python train.py --dataset="strings of digits, spoken by a formant synthesiser in many voices" --tokenizer="char" --arch="quartznet" --norm="batchnorm" --depths=[2, 5, 2] --kernel_size=25 --widths=[192, 288, 432] --nesterov=true --epochs=36.0 --weight_decay=0.03
Rows from block 6 of a small CTC audio transcriber, named by matrix and row number. Rows with one number belong to one channel. Each number is 500 + 40 x the weight over its row's rms, rounded and kept within 0 to 999. All counts start at 0. Numbers have three digits each. After the name is the row's rms in percent of the matrix's.
After each channel's rows are labels from the 100 clips, of 14848, where the channel reaches its highest value: "top examples" is what is common among them. Only what is clearly more common there than usual is listed. The data: strings of digits, spoken by a formant synthesiser in many voices.
# convs1: first pointwise conv (model.blocks.6.convs.1.weight, 288x288x1), inputs 0-287
# convs3: second pointwise conv (model.blocks.6.convs.3.weight, 288x288x1, transposed), outputs 0-287

convs1.196 109:534446451618531497524593557496496494462478539507464461582453486472504471493580490491509550512499537488474529438506491542533529515535426430538438498512520439462458451454504513454435479466483539504642427493495499577530529474615521528453524481545529427496508546476513460504544490510446464534485585540567502492517520491406591516595549484488477476547443428518558510549477514435500492472493466440528523503479483471443486581450401494543450503494499512470516503515529504486535479510513511554483518512410498462505416521493468533539589557479488454490542530437528486532512494460463509466531486474496483496532514558489519518515598562462504502486463538472536529517524517486452466495497477485499546504507525420487552534452539486545452539512590552484519532490487542557506435495528506516550560521517564603470511487452525474494507517504472532431503513503502490522532551547501515525
convs3.196 106:560524472498584515429529541449451513496455472505472485509503490506528475505475485492537466542468522484544540511471557529475495507561437484511522492496533477463529493485473464501517505478492527421476445519487482450542509355501487531515528499491506470533616522536517456416493558469493531452398464555444535536451485498497519475517509500503427519478508485533507520522493432492529508471488498520497549554548532505472569501512521510592458510470443455494535445470483503495487477451509507624482418515461520517525513538456456440530571473476445435538546505546486480478523472389516522507492572524519485506497538488436428486490395582512543517551449527524495500491455545480484566549437533554426507526501480522535544525467474481503478604423481463474506602497479548545449476465395556437491512498507500473561512516509528496524557583514536466439521491523508461481525494497390507458
top examples: "eight"; last digit: eight; clipping

convs1.228 093:568477456518526464501492472507497488477540492455491445532458496461482516468512480472569470514572544549515560521496457481482457482540486458560455468544523550583490442526562626531479590566594474539492552487533477480562521481468491468554494521518507534466478508531501552500518495582470459580457619535565470523444494470466531534524547484487458538519506507549489445539477489471460467562442511474536575494541509470518438548524480477479473467498522501530551564499477492512384523467478542504540562495543528458547523512546405468419498541486561461522483470452515477468496506517462501487502572480489469472498445483531463506561464492442479524533575510504495525455475500457496569533523460495489520549494488462514506434530416542444430446484557448451525491487555505515595499483442462482456484479518452470451521556509405486497487491484520510550508461494573544490438469493418461581
convs3.228 097:499512589514443464454434506523492480522545489393480546569496543514522490491473531496492529480475521473458477479504514551534489559429561511527503455447462485474486467466520490458493488489457578403420533547527558545357460522524543501533516465488537526537496469550519502501479523544493483514533436466480553502578441478460514471474520434467522434434532463491467437483565542511457454552509465478518494477539540496503518470459446515444579523469494411424490579468548510498498503552441494472458502508501451473495471486519481543550487518514550527544475527581494450493488453566489557504568512511535512520487564552480499518443422524465474545482507492530584497499474553531510412519508489512501454518573470521530566485541475506458604510462466507567513484463514469466474473557581493537481427550533528548479495464538459532543497585558508438470486531546454519571518508561488478429
top examples: voice: child-like voice; last digit: zero

convs1.12 096:553480516506512509514560518519457528440491446539484475493499464549462571475458533485464586516505513598417478503521481502530468561485546465555594443458510521543519481459496511437526497561547522501559497541498424564528492510514535554532527480484514531496454545508438476420472446460509490471492503469622487535521541538455551533549474503518474397489488425453466481510466509430462488478459520511478477536465509503507498491514488581536392486544500523528566453542546386462516490529484478406477483496498508495492555464525553511523524435463444592465460475496549454472509449552447518447581470461513456474516509468507491464502465535525477509524527553466467504508518587543526481508456510525462577561504450484478452492468491483497516458466439464518494456550455520534461471421488535586494494542424481539441482485505487561577536468459544487500498426485476398544518545492486505465
convs3.12 105:480540589474545537400494526488523456458480524491502479536468574531507473507493513503520447466476444456532495440547395466493471485591536511462528510476569497475527467459545476511522465506505459509514531532495489508568528536496517525486518472478427468534481560524469512396497564556500429465468527536643577487435551520478542507412568445531533482520538525473533448499539410442501525434497447522502503558574518473538501481501419541533518463505506491473411479542472487516516533507499502532468541526482487436566502531522485484470477539500511519512530469330580520456475487537541524505484469465543476504539494486477545502500550504515474489505521398546428509524490543472520551479529429536534533562541572463446544445566545453468514446508573476518499450460527457490472500475471492524473471562487452443463494457477464547466504477463532466523486443492501567522502512508492510508
top examples: voice: child-like voice; "eight"; "zero"; last digit: eight

convs1.192 107:473535354501457517441449516468494540544568491472549452461529466498579471442459500497602485532502510498514498407509432484427451464469508546537471497524474546456488519429443502485502489551505489447448485530526488451495486511514533523515543423483527521485459531476488447543489515405448475464615493534568494551461495512476517480537450508486557472495530456507493500565535462489538461528476509512534527493473404508532505501446443468497523530461505468475391525511483563484494526613517516541439595479511519509547430502462451491562460502471518504539560531504537481480521539516525494507468544567493502470558461502485498533507528503501499576565406570476543475556524467535519492516498483564500521501503464395487521501491508491565514541624519490500533546471492458467493447521505485437401533552513491472474470485509475464453517519526504470523528553468398519475454523470538512452
convs3.192 099:481475421464498496544536520506546539462481525451478442488519548498515492481508480494529479490490493500425489408470480514427512479459542498537446506502452498501516484438488493479447498481507517510490417524499540525543513418492523523463523520516493448460494553515515507479436491456493524523484566442495475500487472520487498535565416466455521511532474454441498523565530612532460560408468563467446472498473518428482479455534500555499572445518367550557463551542504451564461455454489516493426515485509483439556429567408522539598496526487517444441611490551475535500465584491486490471539500498495482447448483513538473515508483469535497528522504529515527606491432487492460589525470540441464534455529479519491403478526537524512475501531445480595479545438499491502491502475470469583432470505462531527536500474464539492466540480568491544524461480511446490454527512489547453454
top examples: "eight"; number of digits: 5; white noise; last digit: eight

convs1.48 112:425544511510485508486500489510466418535503466548467560449573490552500517523514493451457484494510528513462523550585479553522432491479527555469447538496479511436493519506526511500531476550474560463526424506503531592579461499426565580518497549525536494516526449563506478477483491493589507550496567502453508497529518498535508520485462483534492505488443515496514572500383574505532421453503538519461531517521528488532482510498452511538508530558533436547519519523406458613414473479509449482485472526534474638495523502470456505549465564472504457376539514468499420528487490525476482483541400470513490500546515506429541479592525466474526476512514504512462482553476452521486480502478479480513498522500461503520469516521516470487486453525570534485521450431538484460469464462511492474560569531504511547573513463481498449503582441484496515453486510529526553593421451486514531460
convs3.48 106:507532458450551500458358501542444588540514518490484550539524508432503521563479513508528524570521499507446441518452619472485473482450509507519490577488455480528489500578468490473514461507466458487568593502483473512493546565519492512551508467543468533528579464440448523556426477568518479450524534435508472544537477457472515492451517510516498497429592541469529524461546528528495514524488533502449502484460445560527508561538550491428565484462501432437583468450554465435475515564510533462505478503486492552480538486514482421518452512485484485511491514526452539491505490497460481505488530550506547528534526562519491509455475533490486416481522491553544563499476515480476466493469517477446485496458552489537455523430496445503477445418515540530581547555492567465568476478522484458425451575488576469530526453469450484502391486494504438503487540500491529502534502551546457538
top examples: voice: child-like voice; "one"; last digit: one; clipping

convs1.105 109:469495557510439530514511478502483501507518491531507520401501544559465486520515529472502569442502440507535537465492534471513438457515583498551477442508532511570467551577442541464519475518507489522586512502535500496453497519539534467526520469510467416440480546445481466356547482478505547506464554447479468527475391498462470437453470516515518517505440483469460511581527499483544516519435553487492496519518503507467492446525427454523494512649469495500537442513515488524462495544490466576567499531563523500482543578450519485542479472488482450538391441516507575468511513496490545413466559487467495484460462439531478458538525499501546466478454515539570440497484467421502529506451525538509574477456460466477466444527455488530486505478500581491505497508436509469478513430459494549431517507532517477509501484511489469478537551462512559556477492453473504546488441545610475450
convs3.105 103:510546532493551478439488528498466525509438487412515543472547462477453492476434476534594500454471525531637499503554475542494478548431524516444520466526568463606512480529554506441525458530510572530400464551541497535507455482489447475476528507513496519497500473543498564525490406549499533501559452503424489469487504545469515480518498453504475491512463442481461499554492524481519470498465470506430503485473513469494421569477427532416557486529486504519516491447563535556565459505433518479514494515520503530491534530425433454502514548493450493464488522523574550504486464573498465462437562470490610482509531487541519527535492547506530514516483628477421494504544571458525458516482499464445399461467489496488540489489439511510531528526477565483532473519422536449497453526480488518449509474533458521452494476441472435479482544578483494554444492498429522559510509486504492536
top examples: "eight"; last digit: eight

convs1.127 096:546555494487449482520504477568498481537519487503547459563455463499541460470473531555532436467469518421518516488527566549406518510515526461514434461517580515415498380413446566550552464429489515508479522457537480534483487523564492516594542572504480536563485504529456436451545501409483549546545508504590536463602499491432531541535398482477499556509520525547505508506513462496505537468526491507481468537498449518514524474552494534447487503399495470557491459478489549549503456540533555499451477517477515530504464528477516510446504522516496465525468497462449555478590527547383508514567478557478464472504505510487512445546488492483501522507485514563492500566497456472494429496496469558438541468518510467482515483509491536544529501496558486432547524498459554483535487533515517424530575471455491451509469543370536489504502524453515448492514496517469522437441497522477471537
convs3.127 102:491539545470508442460538516543556469539466531500449532581523507513492445521459486541573569487551473509558453576534444471475537470486469573494433475484529504439540482555486525402568469516479521487447496513465570496527447542497500559473477513515468484501538466472518441456535481517514433525459477531512523509517495542532438450561520493453516451550504478516480467509520514492493486510547537552550480509544498480374514479554466508403499457489575520521542548504606536540518478535481539516485475530493559523512406477532479482435433457531464522534499499520500480534518501504550482489549493473471443484400516501479451504574548529525460505531452506457508501482558502533542429505584435371425534471530488515525556600554462475456557596493507514535564547450525500470456491492493506542552495478541519518426457457462498458454468460464495552455508472451480525541447485492464464465
top examples: "eight"; number of digits: 5; first digit: eight

convs1.186 101:492536527445458526476476490492545482458539488512496449501462478499476512560521499503484552496482524493517551537466562521453526469528454534525487548436420498527541528477507557517459548460492526433481465400525385492515492519421581555495508462466500502530462519558481478456508519499511528396469523462491512493475450512465503518576499503498447443451496502551567540429522464489548485525546513467486461542525568441502555516475487530558526416538506442550480445511543544517510505460494500487463490491546492546499551558493517529495434499541518485413471464531535421457547535606505495498515454416535471457478501568505563462495428540545528395470470481508451527446516520478505501485545484543429569564606541537462513440544526553476488569434434413471495505498481517484525536482537533575511493524405491450524540531574479513516469524589558532463495511500478485474500470552488526486
convs3.186 102:525504487459535495491456499477465498421504511473533564493531467472511503490506458453517552514502449427536362536513471469485492589464433505461544549524505495461507517432463499509578553456518536454450539410518484507530491508503453463529512562505601496465551513520535543545495593581490433531511484483501507508485456521511466589503503447525518506449591503548412515468511440458440486496504494522497490499492511556554533419516504482564417475539483492455475462547478494486469535533532525501481464515478448430496529453549482538500497512496435495471440454507379526484462512575578494543490469488472435494499479546491465496505509428465505460552493471527504590496475468451484541534451487601440451517552529444480488496510473552477553482553522498514468544482488501446488481525501539481447508531463440465526500509508508483481537470476484338538489441454506487544513464508431569493
top examples: voice: child-like voice; "nine"; last digit: eight

convs1.134 100:484499559473461474510590460524501503425548534491550513429489515482477456552545508452439556476453437525543504524480455433536547501507481529499457515487538485455540500508504491513464452532517528485465419517550570514479580570551540507480492555574526517485525506538452545491530514433490440515498509503472517481460477488527531468495467502431494526409579547488468551515523508565505483454504450545441511526457499521516557473516501511564412516541551542588535495503553548485549566473514479420464413518543479534515415506577526530435479516419457516513482501473455490489497471510489498524510495456484471489524563527520533453554482541573472539538564546512470417573494506555456477520534475480536469551565554562440483514461467470524478566490460529529532476560523525519516473472465512483539511564557425538507481540455546462466472534488487587563508485406548485421490536502423537575
convs3.134 100:539509457589521515532505501518476452587536445523525453420500472518497588478485491465490472510466565446420499497500527452499489470548513438532501453495475479547431495425534504537517470503537437460490486467493523502462522481490538482434543517465416472486408409556525369519532518613499446481455508479517581526497488425506483540554456487467494427472500492540509494461526498490515503491458428489487480471524462471460542464408562576462500496528502510449453482462484506481484443463566460491474476496462467529521530576472486519452564451517434556523598516475508462514489545422461490533485476451494472484523454523547456505413505540567476473505557506543512486542518494509459520489522492573526538471460483498457464445419453531554459507550451527494487545478494500545543530518519449499580514487436526573581514507479503453488395498498512479478503513506494480578490581490534514456
top examples: "eight"; last digit: eight; first digit: eight; clipping

convs1.226 110:616561550546412471496508491423543509523603480526519455394482466548471527504511511505459547476504430543479491496578536394511546466564466562462518596513498479451464526466474482463490492465512485467570536465464452561484514510592550458448471480514502526473513579533449420483551451571488407461509478501509463494457418496445500558512484493468477507508557506481543552519512441423521456536503476505495496475447509473488528533485523460500464552518489473500450521489457514472493518506470510460497514509502485452522539486556450515505545556485512494514457511584492428482456490450565484531371434449508473493532505488449536543532448504468495507528490549492480511500575491516477499496464528520548513537513430539428526533504493410516420548442498499511539453465489453488537521478504490492507540487569540404504492439490514460503471483446506469443445446485582545474512559540511510486
convs3.226 099:499409471470528527518477423541511468471485472464547544516441519522491503499517506534477519531502478509502531477523534549476514482548499445529539508478501479499524471517490517438469434528579531504449505540517430472489453510505573460510529489488510556444570587555528456546496399448505399435504556588449497516517526502492480508498511487479511522549475524497467470489429398478489536488577511469509504494545480518499539473608426451494475467527481463471455447429497496521522526466579469527467538491508557561539394528507445475585484411479548617503523482519561483450532587556517521528482428477498521537525471519504542479411500548460486530496507512546593461474487534469481536501483486528462465528463462474468591426510443522537484487504501473444527519503549506522526480514532519477509451512517437472522532498514506507468514430484467431531419561454438523404471482519573526500
top examples: voice: child-like voice; "one"; last digit: one; clipping